From a checkpoint of a small model that predicts nearness at each pixel.
Model: 32-pixel images, norm groupnorm, activation silu, widths [64, 128, 128].
Training: soap at rate 0.0039, 17000 steps, batches of 384.
Data: 395000 training examples, 16.5 epochs.
Rows from block 2 of a small model that predicts nearness at each pixel, named by matrix and row number. Each number is 128 + 32 x the weight over its row's rms, rounded and kept within 0 to 255. All counts start at 0. Numbers have three digits each. After the name is the row's rms in percent of the matrix's.
After each channel's rows are labels from the 100 images, of 14848, where the channel reaches its highest value: "patch colour" is the nearest of a few named colours to the mean colour under the peak. Only what is clearly more common there than usual is listed. The data: small renderings of single solids in any pose.
# conv: 3x3 conv (model.mid.0.conv.weight, 128x128x3x3, each kernel summed), inputs 43-85

conv.77 072:068120170160108137157090070117080148108136156141142164115164096129149204111173146173118118070129110141174118159172113102111156140
patch colour: black

conv.23 100:116101167149134118093171098137097137155094143152110152131106147151123159178170135115139175171126117143129113132137103084144077095
patch colour: black

conv.98 088:108111123059161154173098128110093128157103085112135180165130082174108108097140152116165100102111167172151153114168112116168139130
patch colour: black

conv.120 079:143119130121118086171143146087110124075136083168108145179111127093129155119192088082073113080134113126132131048107113062070144094
patch colour: brown

conv.111 084:153108099121099087132100029094160181122131135077071130132091084148123074146161132165148146223146104141160135103108104111131117084
patch colour: black

conv.26 100:144137094130135140165097089120117109108151133130148112032135120091139115128109117129136112127151145115133185096138056102166165060
patch colour: black

conv.28 142:141182080120122143105147129158181098160083127173095116160159145127120098149150091108183154158135166128082137110178120150129090132
patch colour: black

conv.79 094:108125155100113140238142125150058179123127131129087122124182100171118129064149194148075126089076094128144159147162136149159156110
patch colour: black

conv.104 121:105116102122192091175129126072078120158128148062129146124071128160122106146121175141133075168154084143162193168110134124177169124
patch colour: black

conv.72 095:178124111107122089115100125158129118100133173158138110153138073155120159123100140149170175153124131246113075136161137142166152136
patch colour: brown

conv.6 099:104074145145087169111102152098136169085149117098120113085138065137074114141119122170105053125124142163177095132132128164157141112
patch colour: black